python train.py --encoder_arch="vit" --model="masked spectrogram model" --dataset="synthetic speech, music and everyday sounds put through simulated rooms and audio effects" --train_examples=39062 --n_mels=64 --hop_length=160 --input="log_mel" --win_length=400 --method="mae" --mask_ratio=0.75 --loss="mse" --encoder_norm="rmsnorm" --encoder_norm_position="pre" --encoder_activation="geglu" --encoder_mlp_ratio=2.67 --encoder_head_dim=64 --encoder_fused_qkv=true --encoder_bias="none" --encoder_qk_norm=false --encoder_parallel_block=false --encoder_inner_norm=false --encoder_drop_path=0.05 --encoder_patch_size=[32, 4] --encoder_layers=12 --encoder_width=192 --encoder_positions="learned" --decoder_width=256 --norm_pix_loss=true --decoder_layers=4 --init="lecun_normal" --residual_init="scaled_by_depth" --optimizer="adamw" --learning_rate=0.0019 --beta1=0.95 --beta2=0.999 --eps=1e-08 --max_grad_norm=1.0 --max_steps=20400 --batch_size=64 --epochs=33.4 --lr_schedule="linear" --final_lr_fraction=0 --warmup_steps=4080 --weight_decay=0.09
Rows from block 7 of the encoder of a small masked spectrogram model, named by matrix and row number. Rows with one number belong to one neuron. Each number is 128 + 32 x the weight over its row's rms, rounded and kept within 0 to 255. All counts start at 0. Numbers have three digits each.
Before each neuron's rows are labels from the 100 clips, of 14976, where the neuron reaches its largest size: "strongest on" is what is common among them. Only what is clearly more common there than usual is listed. The data: synthetic speech, music and everyday sounds put through simulated rooms and audio effects. In brackets: how many of the 100.
# gate: MLP gate (encoder.blocks.7.mlp.gate.weight, 512x192), inputs 0-95
# fc1: MLP up (encoder.blocks.7.mlp.fc1.weight, 512x192), inputs 0-95
# fc2: MLP down (encoder.blocks.7.mlp.fc2.weight, 192x512, transposed), outputs 0-95

strongest on: everyday sound (95)
gate.475:110091143130105148047172141110171121128135138103129102115153133097110124090114178136134108185119143131174086103154136188148159114102166128115132131126156181128115130115110137198084130121136153139105150129082133137129121166142112075097112146174134158144140151090075119119163062122151127123
fc1.475:194110091157128207169107111140101196115091088135119149120146158146148128108112106155129140135060100132107090128115138100142122153101174126100130092076148114113092060165145165083171153174225101114146148174123118099108148080138085193077131129126126184154145153186146161050146097109133155125
fc2.475:160123133148124067117137104114114149103135089146127135102164129179110107119135124100122110121111091128167110043151125121181158142128151138143145154069105096130055115137126129154113071089206082113096118117096114129125145112081103189061136106134126100119088121106100210030135068114141107158

strongest on: dropouts (32)
gate.43:162057132104128118088140114143193188106110075104162148125096091090137114135079155153164153119074161109166124146125156127139097139129090138108131131092148111136123041095171116141127097070140131164099168089118165145144082105151149084149098116129175076217114170176087187210108158126142180098
fc1.43:135149114143161135109084148110127106175141114165077140155109128095126203151091071088132097126093103149123122182097116148154068142138231135154126128137133111109119163128054143159165185101179156085149093120104113176061174141102135162158146058176053122108201114150126081115154159138114124116
fc2.43:093128154143102039141095136100134082106160137099206121144183095147147092128170163178144135121119102183096120108137145106100085110182105077124130058120143151135147116114106108073126113155187162129099090142112173116066161115054136137126102105132147121152087143150140094185114076125148164170

strongest on: dropouts (45)
gate.480:098100154060149205090150124101137146104153119136041138142162136014130158095128092161096114141085149146100163096146108204109177107122111126109099199117171162190120111142111154126093101127102124123119161121058114143116108138177199118144113130087154137105103172205077071185106120146160176130
fc1.480:055174069138116137130118134165124117144165077170069122102090127121093106144137121161071099100183145175139153101177145155146106115127149133129114162158167142103147095121098099163080104142051093158131166125198127171113156122109135119081104128152128077109178135112164117048115120065105099101
fc2.480:075207101135072106144128146123152105173143085099193111117165127112171118141066127150160104141123152153157061060083131156113065127142051100076127100128099112126117111132167170094135152107140161083128127156137142137098137108154142130116128092180166150141099106144125135115088159117116119041

strongest on: drums (71); bit reduction (67)
gate.143:119144098091169129086077116065145121109105150152100180056113091129088099158134172158156071142139183099142160171148119136116150121129158095136158139111170141137159165066113103148138136182087144105078146069040148148103092157116083189126069124113144130143092075132101101135159102132142139114
fc1.143:172073129151097135165155152150147185137109098130155133150159162137090101130081123146084169126123062140054122088056161088189143155155145120138130140133135083135203092089151101057075111120119046170153109161160148082143178117117142139121110149149141093149109120108171127097092109137106119164
fc2.143:097163055130132144144134116161119093138170158092150088111133151121126139129144086111136099099152153141155153187096170098093171123127151090135113165146175122085056175157094102163145170154098149115138133147085091114115100127152106111128113146086098176095094070155136097161137191113106146124

strongest on: long reverberation (72); everyday sound (64); reverberation time: 1.2 to 2.4 s (45)
gate.347:107087133142142108106099099161209123125121112118145116110090152142082159107126134142165100097089125116199123188177104192101096134074151159159162119120179124147075079128120150142128121116155147147078118127101125126112157101166092128132103127150141105219145168096105125189135109072139153070
fc1.347:211158113173167132149119128170135142157132075145131127151136167131086167142083168121216105111124050124210144182156129157150056125086160135159151136119169101163122160115160097096132135107120168099071123161158077173102190151131119145120128101134131112221120124122133070187123170099102176102
fc2.347:119229128098129109105147092134144086122121088160117117125179103166160132135100145152111108135109160149113120113110131112115136124143169060098110109146078136141131147160142088148155139165081120165135134134194065111097076081113158190144114101100100134120146165165182026132076127144123139156

strongest on: drums (86); number of effects: 0 (57); dry (48)
gate.499:141136168127191175133104148106179103104131148123188115114193125101145136085087167099144157133098135130124109174148119101140140099171173112100100094174149179147172190126094075081117172172148194109175077151130139114084148174124153143117192129153176181119110098108100079107159118145096167152
fc1.499:037182094178111112144035090138105069083139113149128134111186119139117101113141114127166145116111138159125163092168136130113140130131146149132090090156131096098029146079094125206080163183184112156118121123121123144120104182118108099138130120123088138167189136103145142072111096123111081136
fc2.499:148145200131185087096146135155112127165117200122115129109150090100119174112108078089153150090096124111230125143137159116146181078117122095117097122125186189176106163170108137111129097144166132112158123131069137132191164121119120188161162160133161151111086116108122131095176151100148121208

strongest on: drums (92); dry (61)
gate.127:188108116112159122108145146155125165149166108112163084101118096092119149095092113146138124092096104157186118132103125145192098116105089159176116124104120068136136100153181114094120121070194147110051138134080115139148147114159124097123138079117108112204130136125114170157131119086132144125
fc1.127:124142169129119105071135166154147117145087163128118153130079136124110170161149108130165092091146121107157130197152193161106102118104118135132160092112116134152113109126160157185136127079150120176108172091148154192134171089101150095131102142100162109139143164112134095126122157127201090155
fc2.127:112117124129166132134108120122147167142109134156163157159154124158109146122099127170157099116092104096088143092076098152136128185144149112131084145189095084150219136137134150129142131062112117138105079165147108141053076135181175170139095153076098140116125137181118076151083145145130118169

strongest on: drums (98); wah (31)
gate.374:152094177114127104102163116115113145132094143175165141089128120118101102084185155105111112128156133090150144164161112136146158160048144173180172078086108139147147128156158125167134140062092126111100144118110144120178177069127084078115110159102172129118119138044109126145140094145155097137
fc1.374:120082166075108081068162138055164068084066101153146200155151074133127097110124094134100130158119171082147120139137120070154173146119090119116147118084098120124132096135134159131148161121108098094180114100061164125120116106107122077138113132139157127092142139153147145166155100192190147100
fc2.374:171162160135135147125101127106096126153124118118062127156121126073136140172138169129087126146132125146149108144158153167156102104116168114081121143154128143105110156123106175110051110215121116149136115079171092148173100163131144181109152065138138096115192209145218104154117072120137161102

strongest on: speech (70); dropouts (62); bit reduction (49)
gate.467:103115114076129142108140113119121186117119084132115149104128152119127117133125183160133095164162164133176079067181129200146104153149131117044159085095113158116131122154127125111107148142165127072113148084176070119144105130120109159085112109107139136184114170124092123129136093128157179051
fc1.467:138101129224155122144111130161157092150118141124134103157117125213103117133117134074156122113109067114074196205083144094129109119102186069192153131125208139164126169126121104185163097164091158172126130197098137155126182094105095133132136148172086089114165076132129101175143150095116163155
fc2.467:166109104081142144092093139094122163144138065125063154123110123081076196156089102124188135157109160096156180132100148145167090140096176112136196204125132188121109155086098125128156171138158131130127182107138096134110121159120110113153102150153115106155169088117125195123142177158126163109

strongest on: speech (55); dry (46); tremolo (32)
gate.91:108072118081116170042097140113150171102119134151069155105136115061078086096121169169129106139161143123133124136196127183116133110117183197108155168128173139108114118101133091135077134160072108125093168093102125166149122160135098122136070121093189138107118108147111103165132136146155118122
fc1.91:160149131170091108174224091197153092141116144116183123178183136143078158145119159094157123160137101142123154145149137103127151139149132151187110119092086145137151124125113098124157094096116122139119076101158092113120174128114135103059133173132129116134131144132176116120141116132093164128
fc2.91:133151065156108117103149172127152177167109157123127132165186118101102136145076121162217035155122156158151131097135119140114117131175092116145109155132088149146115143127159106121147137099100135150085116115166121183112127124183141128099128074080121190125129073176125092147091135136148140115

strongest on: dry (82); everyday sound (76)
gate.53:147159184083119147138169115107135112075144127073155131139162112112140208095064148148089162166086151111067108059122133133121198112163101166114058121113109167131156113141172122104126152097097153102081153096151152146064161157145118129120120131172121116179180134176103152118126121138121132129
fc1.53:119126063128136166093115139143101171130161074179118128124093127199182085126123170137079104149128131163163105140143127181161109119131177176088166193156149078079158152113106148153103135119128146131109091120178147163133160149103156111077122080129153123149156213116142116108165120161106177124
fc2.53:163183125127129097149078149096119139114135067168120111080144148116183086131100145117137097133181176156161063096103155152126117118105112098143179108088041087144135124091174099102096086151073158142080174170077166116124131127157108167126120108116115156093137105149137199095119037106098096078

strongest on: drums (87); distortion (69)
gate.235:136102197092127074105111172162168082136176137133197074116077142130138208127136126137085154108100097156100087134141146136173130081125174127148132078190136098155140107142138130149105136122174153125103144134184136134045138086128193137135168070180139121127173161131120096122136145072161130155
fc1.235:160087108148106179182150137114145149107084128122150175120161081081099137087119151090092135145117129126181143120106086083095141140106088129114116198066077148141159077072164087119112114099092158123172113163060180156191127153165098127086163124099122119177086109095134200141168062137134127138
fc2.235:166098135160125137127138171115175158151128176155169127124113160080137151102121118140124175119107095149133088151144161116127160123162091123082099104154104097145174145115139106123118112102153160126150103178189164111110155125115178106097125091144137145122128187066074175174151153140140135145

strongest on: reversed (61); drums (59); dry (53)
gate.196:098094036175142164100083154116106174122148140158097126147129142117154101107162175119137126105176131096066144122103143135121083124133156136136117177126197109064071159133099128148076147096117165144062154127156090108224184142094066069110105126120130161100084117126130166151080176125135137149
fc1.196:122114124095102083110139183158144144170136117104143126147115057175137146147108145210197085095132115150223077132134142131096091100094080120083123117108070132099125110121187182133155158058150118142092171098096114188147117088167143157139122155101111150148136140113173099055117095076184118148
fc2.196:110092034150023091138129183102157122155113109097111119134104143149119128174116159110123156134191170123082099165090123119123090158161097152139163173113093104051097138137126116105100155152082127139166146085068130095224114126133119078149161123180124126134132097093170175134147138100092125071

strongest on: dry (67); speech (59); tremolo (36); ring modulation (32)
gate.267:122127153144087181052180125104150156129113140119075133128165134112143108134151212167109052145146130166117157077131107202101168116117164120119120127091128157115132156106153109153052162134070082133075110109151150151146159122163070118095076149096170173148151110098163101167131090133170142147
fc1.267:069140127134127035143077113127162180123134131128195126112182100091105130111113058119166135113103109142181140176188133098128129131170088163175134129134154148145053087127090138123177113126178146134088146139098087126117106150108149122089150109130103102167121165182116117118139105104095113102
fc2.267:147147089143154155075096033102143162163123110190153147084151146139151120145098092152150117103067158123187092111146110204100128090110130119101079149085129176164060132112131131195101091056151193122129091117168160152139134157145161130058128139149135161110089135144101106171101115113110183155

strongest on: band (88)
gate.429:156134103063155142117147101142095103100116131188096128152104079141141128149161129137173075136153142179091160074162150123081107082174094138144174105082101158121112067109174116138172122112119130163112143089130105146132116137128070120080096155143118148104115140102054181094091118087132184102
fc1.429:136130146108141174097109140087143108145116091101160123171171146122152113129090130135169179142094177110112150130080105141156161106118085176124100164182103086118139187103161168084123176093139112158143141118138178171061097095148102185141112135130153133103231100155128131118126136148117104174
fc2.429:168137088151170192123128108118085139149142152166092134100125171055140149129121122107116145109099109112143109117148147161149158164112126113092121068148178099071176091103093134090169093193151111098146124134155104098181121163133102226149149065156121124130105187151134164100161139127086088142

strongest on: speech (97); dry (88)
gate.256:143051072145102165098136131122158210124132167083142134164121129111115141136162173115095151157098092143103109124139133194137185129133147159077158157140161126181084090098118099128064081122141123136141137074088168176184112144150075146066163116149126121132157153103136156116146113162149093167
fc1.256:128127092083143167153117100102080140121145125160120147087105133161138147155181168153113118167121152125104089123071119093080111130171117095098130115046136148135082162128056085152154149097153171067113084123171117063155127162099129114160133119170134150139093106143113151194160093136110178108
fc2.256:067174075176136174133118129149182112133100120161116145167083139130107101118156143129130049084137111138099144119126087130108084157097123163141114143169090069087164151120122125159131174149089142175098056148148104168120182082103107160068088141072137119128138189127168099145097086115143148171

strongest on: speech (98); dry (63)
gate.27:077152155111084146088103144134172149185153138133142118110163184137108133068108163171144113151171180148092106137116091153116143081140154133077082145157115172134137156175077121093071158138104140131175111141123123145105089153103200081134171163170181157130155089174135018121129134120094180122
fc1.27:138157169171130135150182122122108182125140146094119104118169167113109109116158128103100162170117172111116104074078103110110141108138162143093044167081100154111175184179071128151104134124079130117182176112179134131123150181087134104104118134140121101059222147130118046127134078129114130075
fc2.27:214131196126124095141159132178138126117119125120129128119192055112097194133121148116101168145062129141112129155112202205166143152064176128122125118091129165121102095133141125161159127170132151145118107099110117124147142118160112096097164143178087148154136152130088065118107133154125129086

strongest on: band (54); tremolo (35)
gate.343:137086166121123149117143117125127175156141167132148109112203129067133168076113135105158140088171085110121131110111130130110159151118181125106085169092116157158145136161093086081070117159118138080142072157056100111148100162109106063143106172116172202175111055118115108217110139125114183149
fc1.343:151138089176101129172099127141142173136113211134149134157153162114122084109135166133135158113156084153094089159111126101074198114193127155080120134140057111151162185118122073097121111131082129129160077149134153156193128167146105125158150193093123189112135098092173129147119144132192108163
fc2.343:124164114126076136146087069130098070072078117133151184172117112146143070201155109153134111101129117132121104129140139156106096119134077157052161066122076100102071080086153107142129103119174147131139141086150150175112144092085110114088145091154099117122210165145167075146083109137182105116

strongest on: dropouts (94); number of effects: 3 or more (49); telephone band (39)
gate.191:139136111109181151092157187094166144128107090170042141148074113128121162083078110118080119146128117144184134112126123160174140121089170096077122162126107157139164141123124123155115174142065113103144144169159131199128139192140118146117151133100065131160174146117101132114154070185153114109
fc1.191:103143151101081166083158190123134137142082097152090142170088088079089134156123133147175105151113162121159119159114083074131127114139098176147103222134073124099146113168170124111152146178074113150101138092121140201123148151123149112142113102082137154183101152145152130132122141172151155166
fc2.191:098177089096100090174177149137124092100059144146166135171154100097109151119134096141096103142147074132133084095091175164149145149093086046126169070110091148094130082123139128119221143105124102090107119117102065099123172072129106093173124134144101126162094148130139166104114107171163094065

strongest on: reversed (100); drums (67); dry (43)
gate.421:152105171141090112099119206128165117119122151115083103113119125113096163084160139135219091148166087156140094151135151157090079128117154163150134127138078048111119156151160164130127131120113121110110179163135108150131099129153137141146086130113135150146188138103139132085093116141183114182
fc1.421:122060128117091114127134175150107132105155126157086105142080093118128124143150169196132111135157112163101102119157180110092103104140168181104115130137100043094148127153166144135081109143117072127109150100162118132145076122130162116175054165104136149134207116108157112061101145126171074132
fc2.421:188046145123149116106161175124125135140101089098087147069033083173115162143085135080088179123142153084127124138138157078126147160116139190122099190098144072160170057148171166146066088160094068168129169138108110120164076137121150139154111171130111125166147117137109183116139123138113129128

strongest on: reversed (96); drums (91)
gate.253:115127177166091111053144154159186114116106087149146126114099111163146081103122189163131113161153169125133115148169139114112047088100121209142150106157152083033138099122182105116119124135077133153104126094091150161102124104094122061118128084141150139116115156152151073108156141128136124127
fc1.253:111142167165105091136146174132093094145105173148107119183112104140136096126099137085086137172105149128069083137132132118131117128142061205136158153178055071068138191144174161168130141149105138187124127151130125128168120117135141103146187097137102183115159149146108081074130112146143130150
fc2.253:133148160116153126091117149132105117116103074156121121138091101139193142115062123106175117138113118107146088084094095103138087130130097160110168095117114107126128079146164196096119147107128094153132124162099164168138150132119063187173113102172125137196124105158125158052083088150146116183

strongest on: long reverberation (74); reverberation time: 1.2 to 2.4 s (44); distortion (41)
gate.128:135102091087082071111078101127175181159126100116124122138153170159159146119089132185169059119115150162154114171187136157083121117142142142145198103081080095102156133126142159138181182008114124173066105129108132113088093111171184160135088152113086128179107122169099149145103155137133177094
fc1.128:096117097129168167109093111061078058079132129144201127135142030126157117074140117091099165149103153070115137133101102107187162161143064133175066137142150181065083115135086165170142175124136180121107108115123148095120130206141088109125125137157174138087101107134078172118170162160074109143
fc2.128:147141092107160092097098138128179191185129095152074120142096184165142093173121150098137176151175169130116104161145145121070062129166138091062149108124115125148131160122132134163106095135111147160143159115184128146196084139088159160128154114123042118155153190128098151135095103149096142134

strongest on: dry (93)
gate.286:157104138122189138121152126087110139068144105081124087030090130106156133099102143062159159150163167082108127079121105135176125132128156158126079104119100075098164182154097165118089125097129144082146122134137133121083145200134126131106083102161159128131151116126079215093169099128100118138
fc1.286:133076171104131133120117119109143071119142176108194128104066129059169139150131106119109139107117108107180104112137118114140108089143065124109125048173130193152127081098125119087141088109208158118166142086125172132091130120148129179130178119182139104097095156108122138116159069080135088150
fc2.286:109110120135104157119137150141125135104156117094112109106143146109138128135207121141168092102119168162154173145172115105056081122125114147142110199101097060096154109157127132157104171108115148124173158110145131132130045133118188074100085147089192126151159122083105094150121126153140145105

strongest on: dropouts (87); band (57)
gate.391:154154146086185147135156124122120165080146096121106125064088126115125149137142111105137122119107139096105147048089167151133189154098110091132119131118063129119173174120148117195133134135135163136077143115154089156096098130093091094127074151129126095182153121111060113109114099113144167114
fc1.391:136107131188117074135109102114146125132101114125139105112143134134137102103125086134141151131134107116148134146135145107090112112093092067148144100126135192180116137117134149160156119103150121158142122130098185114171166067129057176133144098129099121116099165107142095125112060115155088190
fc2.391:114139145067176132145128088123113179137152082139125130097129142158132145133173116128118105144097147107131182095169097168135166176077159133116122164110103088119158175146116135185154130087147152090101146124151086147067095129107158106126091166123119078134140155110073142148108170146105141134

strongest on: everyday sound (59); distortion (33); bit reduction (31)
gate.318:154142151069167147100102131131164141100212156082138066131150123133171137104140196152160135135124190188123069121105138166105128055127165114106089136099082133145110179157136109134109161128144170129093148096130145171142053155130143150169097152119098157098201083105080112163130124118155176095
fc1.318:136145122122154155133108093132172097125117182120180133129134066091091131149126138081169103101145104091212155124127152152060077164120114187115096077086109163120163092134181128139124086113176122116091100140087129149119130148130055176089090082089130152100110141126121139160176111128135098127
fc2.318:085162162047166120110116134163154103113185172097138104145086107063170124135114151142146131127121133146139096073172125136148151096149087093036085069172090141135130113179149142078165143158133148104098127123188127174100147150134165214161072091110112141136117178107109178124095152107158153149

strongest on: everyday sound (70)
gate.502:134110135100116158081129175117196145120121150114127108116134151102119146091137160141161124148130132144125116100112124171112157125115135127137129147120135145136132130125129112143081119135111134153123133154114133139138146133138136102116124119141159156135128140113103127145134101113139139127
fc1.502:110117116155092136158151163134126086143182153123118123120096060193155129121199188092180134079129123099180101111102193051111123135077089156123130109125167160183145121106212134173134145134146151086101120115151142145162100141122095094131101124172153139070149144115122079135116152128071084106
fc2.502:081081099105126173131185175126146096178118166064146075150130132130124129103130098141071111112175160113117153137089132134091114114128077126118102153220134130126118111145123193112148103176114098119110138128113169132178145127169117128144124124073144139132112124147154118108132091134131137122

strongest on: dry (68); reversed (39); dropouts (35)
gate.361:219136128136161171135165154092100084102123115144091120136076082129139097149174072108099165175161118126139076134107218138175167111098068136100114190140115117134113124119160130156113095160082139151102138107168088134151119134093098140115143089183124120093143103148115168101095113140145145112
fc1.361:254097138146137155170114108102114133119171110144140058146120147123181061099166077126047237166123106155103073150111213087126189108127112134115106229160166081133117143168120133125137094171105139142130129133118138076153102138127145141132150104146090122075131144131139161149091163165122132136
fc2.361:110102122163144139138150119121154095110113136153213149168190095155130123111163132149102102104069113142096161140143152168123173132110142137170078139167138151065144155142109106171110112111125159141088032125126108148087179110139130106081145141101134113150120171157151054181117142127114119142

strongest on: band (87)
gate.425:152156157129121177107089194107161134159127181109151116078146175106125197129110130142183090120118114136131148154118161158159127139153152063106090117129136134085047162153140162127099099178201123135112129130101104148130073130104202102130178093130176123150099130145146040183150219116104135121
fc1.425:156145191147099134117161159068149118114120105043177133116201146112145169150143145126164151194170178137095055161136112135093146152198156109087120140083098113141164130125155124106123138169137140080164110042136124112161096149084128188120138087151162148135102124190139115137127068189115159128
fc2.425:111101099104146176120107078134127186100136127134058107157133127101142142137127096123124143100075177119176144117132139184138102100100146107090113186152137156112098109155095130172196129115158116116184158083132115121129153117152100152103168188076100134124164127085136110094149213152147108078

strongest on: band (91); number of effects: 0 (49)
gate.263:148141130059087135135116159077158137120151106060095121095112203106078183169178124139126133120119125142061125136155120096126188117130133056108121129072085097183123133129131108140095116126095093120159204106158107129125100135091137175103127135175120182094154094142158110130103115116167103165
fc1.263:160105102165197155108151179112135176128139132110179138114092179100109177120097127154103113140150071139152083189164168149147100126137181080094063106153139102089122120157138106121106057150189107085103103078146080094070134139076149106156184132146128152138129121198140086139124174147087121081
fc2.263:138119107098138136138118149148144102133130097081189131142155129109102107108077158131099133156133131076103159068062157112153123110094169113171092162159161172118089112140128099131071103094179179120095146146114132144028076135154139095129129110127111137088166048152116142114164120118107137113

strongest on: reversed (52)
gate.177:149104073150145129131144141139137170127171105155174091132095141164143098131131177115098133173173111144112086124089090143100083142145138158148153147157135086099153074146168131111092136141078127119141140146177155138169157149118063111058093125164123145089169170085107126131156089128085109154
fc1.177:109108091138099184129157115128079128150138133140092134151079158176102149163112118127085098183102135113083103133133085137148109128115149145133187156168212191073125128111046175136175101147152095137101121141131112083130221143116111123095133132178145143145106140099178160076147097119058165190
fc2.177:087133185079167154114150164154146092176114136090122157135077090165096188123106139119198103127092166119149182150115091095153113107124109112133138106177170174129152127155137194126179181117167111152116117125139099151083107130165115175178148188119126155178126094123111147102141208113120153139

strongest on: dry (84); everyday sound (79)
gate.338:079120108099152138073145149091147132154183164146076111114121138070124129104144135132101133157131150135179160105145137151115204093127157158137115202136193186109102151117077146168084121120120147152083146093118101126160184164118115096099107155107135134150088157081116154110143087137115106114
fc1.338:176116162172060066147115137140144163162157100172162131127179171134160112090141142155181147117166080152096115111111141136163085153140147164133093049122107106131194088153205118113093144109119115100118113147141155152132071087094167096159137057105114104142133161152155146154103160073140108141
fc2.338:118157129095132134087211179151160129139158171105131092135156084169134161147138158102182131135119144142070148157066080128114127094145152141131128140149054146112120094135123079135126133139075164145169115105153124186130094141094128067094165142150097088097168165110152085155140146096111095165

strongest on: band (56)
gate.459:088154155097106122133114089096183148132113174117076134120118153096103098145178091098059061126126127128080143145141117112135112129165156109094190070126146175169122147133017113113137141128120103112190097132149163104107174103108098158029118145134165132029149127050114086125157110149162095148
fc1.459:188157153070078124150108099122133115149148076141145135067156112160113152143072124133141142130134151125152131153067144136134077123117176137137117134067127138093145108089084086130131182079072140137127118129118133101053154117125112171088102148194157131147168029153120124134098101116077109124
fc2.459:109079105178108159132103116135176163134113092167098124161125189172138128087136104107077111124102121123112103105074080147100098130127094094156135165198141090118076127121141124153123132134133128142192121181095136089153099101148103188118167137125127135119141167162142114113119133141119126181

strongest on: speech (84); dry (50); dropouts (45)
gate.218:088125083122150145121131194131143200112155161156115126113093180099127156083202121108115114123115138129115173129118137187135159095055172117198183177169156075131122151063117148168074184147094168158062177163197138142111096146125102108089098105079163092140160163082084127145151127169099116113
fc1.218:068199067127149143098090084100115170148122160133100136147124125103123183205140123083202097103146134122142182141051113126098072177179133081128129137100109130116163113123096120174181166139139120109184120116179101136097084187092091183126107086128112147150189172129100101184174176152089192121
fc2.218:117128167146122151143142145126130105153130196127103112159108178157130169096123087103113103137094118113105117149077120098124113093090071129217141159189123146153126156076173174123178178093135174204107141208112135131152145125146150163171167131120103106124125095125110061094126142145101148211

strongest on: drums (71)
gate.5:143146126126133185102134153124180154130126160105087131099160184101099211111145174086142088134176056144114144154136131206102132139161207115143117116080168188147114097118119083138124135125111144145098153130103091137148134180120064154120134148131109135182114094111109107140139108125118116118
fc1.5:149122114092159134137102077123147145121137080095127153097154120081119187126163157144139108128160138129132166151175122145134082137185136093155152072111101126149133092078149140134166112093137121120077149082118121143083032147163155115156149138112111126148123172136099075161136137126183089096
fc2.5:142109133084175108179130124176140182095161123093161100112118167079129143128110093111186113107149198136115136151140101131139124095119128111159165097177056068137153134133113128101141109127194151139100157107141126132067128098156135105147122158090166144125145167150083073111082102093116117091

strongest on: reversed (43); dry (42)
gate.414:085151112169090170114126126096177096097164098120122094128141095128156083139155056122111141129174091147124102105147156106145131136133090146119126195115161116125102063109122127108104106162131097150157146101127134104170164099141177111106130094185199082160069151127162127123113141101149110097
fc1.414:132187148158085114117144173114096100154114122137072144125060120164102142178109167158115114123138129100130129072124086104145145143165093155131087243140141115099106120123138173130076123150105061130094111124117101138153194133132104104121129117144146174145108088061206145043087170119136098168
fc2.414:095080127095119186127156162113151056080168121095163094152105106146155093101101095124104159134101119149116094172157154106141143116117079165099128062126142149094170034139146125097146159143172124104160160116180162078119176091145173141116105144171189095096187158161138096128189134113126120087

strongest on: dry (46)
gate.335:133080154122126136111189125152105139168116175114108117107096126115110159131144088165112070133063152114068146092101128140144170132068112160171154136141105139142081131123115153140147122121111138140159129132088147151153083076177140132066085153142210108094183103085101088126178165094160125166
fc1.335:064142177154103137128114164140168056146138099145133124096086113159121120122096142198091097148180144130132090142150091111131072087110162084157132182175152108107115144107162129173127140141123120151142123140111138147057138110062199103154109106171168086157094082125153100141110144110116169143
fc2.335:057152145121143095088050104140111150120145153148149137106126151140145133161197109156178111083116120124162154109118135162096071118138114078139102133184113200117041144161104121183133123096168173110121090137153122115122118140112168138164114120124108126152132194136090072204092128110122178209

strongest on: echo (34)
gate.440:101108143136083081125112150116143203173129175143112141094116108040075158138187162165151165131108166109108134091132160147137126135139143114110139132153105116149135159122152103160082103171133144148100139096120126118215092143088121009129172132134132125142137150066136109097109112113151100109
fc1.440:141132098133135138119129149117134137120159043139122105090109176139179106145118127130155188120169161121137102126176150103131086148104139172114077143112152107121107152175208150191083134098131086138111142065166101153158121105086158167168085106124110101151112138121136178122063132152102052134
fc2.440:143152133131123159136119162160118096127123104161127137098058115108140171146127084089112146095138112085143101107134148080124101150106085176092068134147101058106133118141219168141110167118108116093156137129078138151152103099134129217138116098095113162105105132148142129084102148120190054148

strongest on: speech (99); dry (85)
gate.165:187136117187142167110162145063158146159144138142047138105134186128097068109129160147079102180149121130102111083124163125108208121142169111135134150097157091147198189091109123115045089166127087148095157161116132097118098156089088112078112132155137158085173111144126096104153105150105139120
fc1.165:203116121162114166130133130132120125114120121156083154113163155125100086113143193153094079164185128170076141079113123109096165109190165123169155124093126098123181133064120074087056124197098107164124119157109164104138079175076071104079112163147156145085147086139120087081175108161119154151
fc2.165:139145151133145109127182131089099105154117128104120144105110111138146152164098146132133145119088148128146151205126123122102146146113113100123142052051121143132184092112105155094168136158131116132153143096121102118141135143130139143207148129172092104173115149171127095141142108146086181065

strongest on: speech (62)
gate.385:150117144103143160133134079111166104112147075159081131114163133102134190108192119133112114087091143136116107162154103115105160144119182139169127191109104091142135187125085092172098155180134153117102081144094107071128129106140103076116123113112167128128122194113152157164133124129151157140
fc1.385:144122100075100099091113154115132205140137162159127139126093161106152167121136157153186105124111099137077136129149094143149076134184159186123139065128065070138162148147182113065100165116081094082073106115095101147107055159126132152142126085111080207164120168161121065141149132165133088139
fc2.385:111095114147147142083104111104174112080100129096116155111105114069101115102143077108103143107178140116111138152182161090103157150120144139106138118119150107170136088104135114149140119131107077131130202119128129040099126092131112129123077111097125162084192163131122116150097081157151130071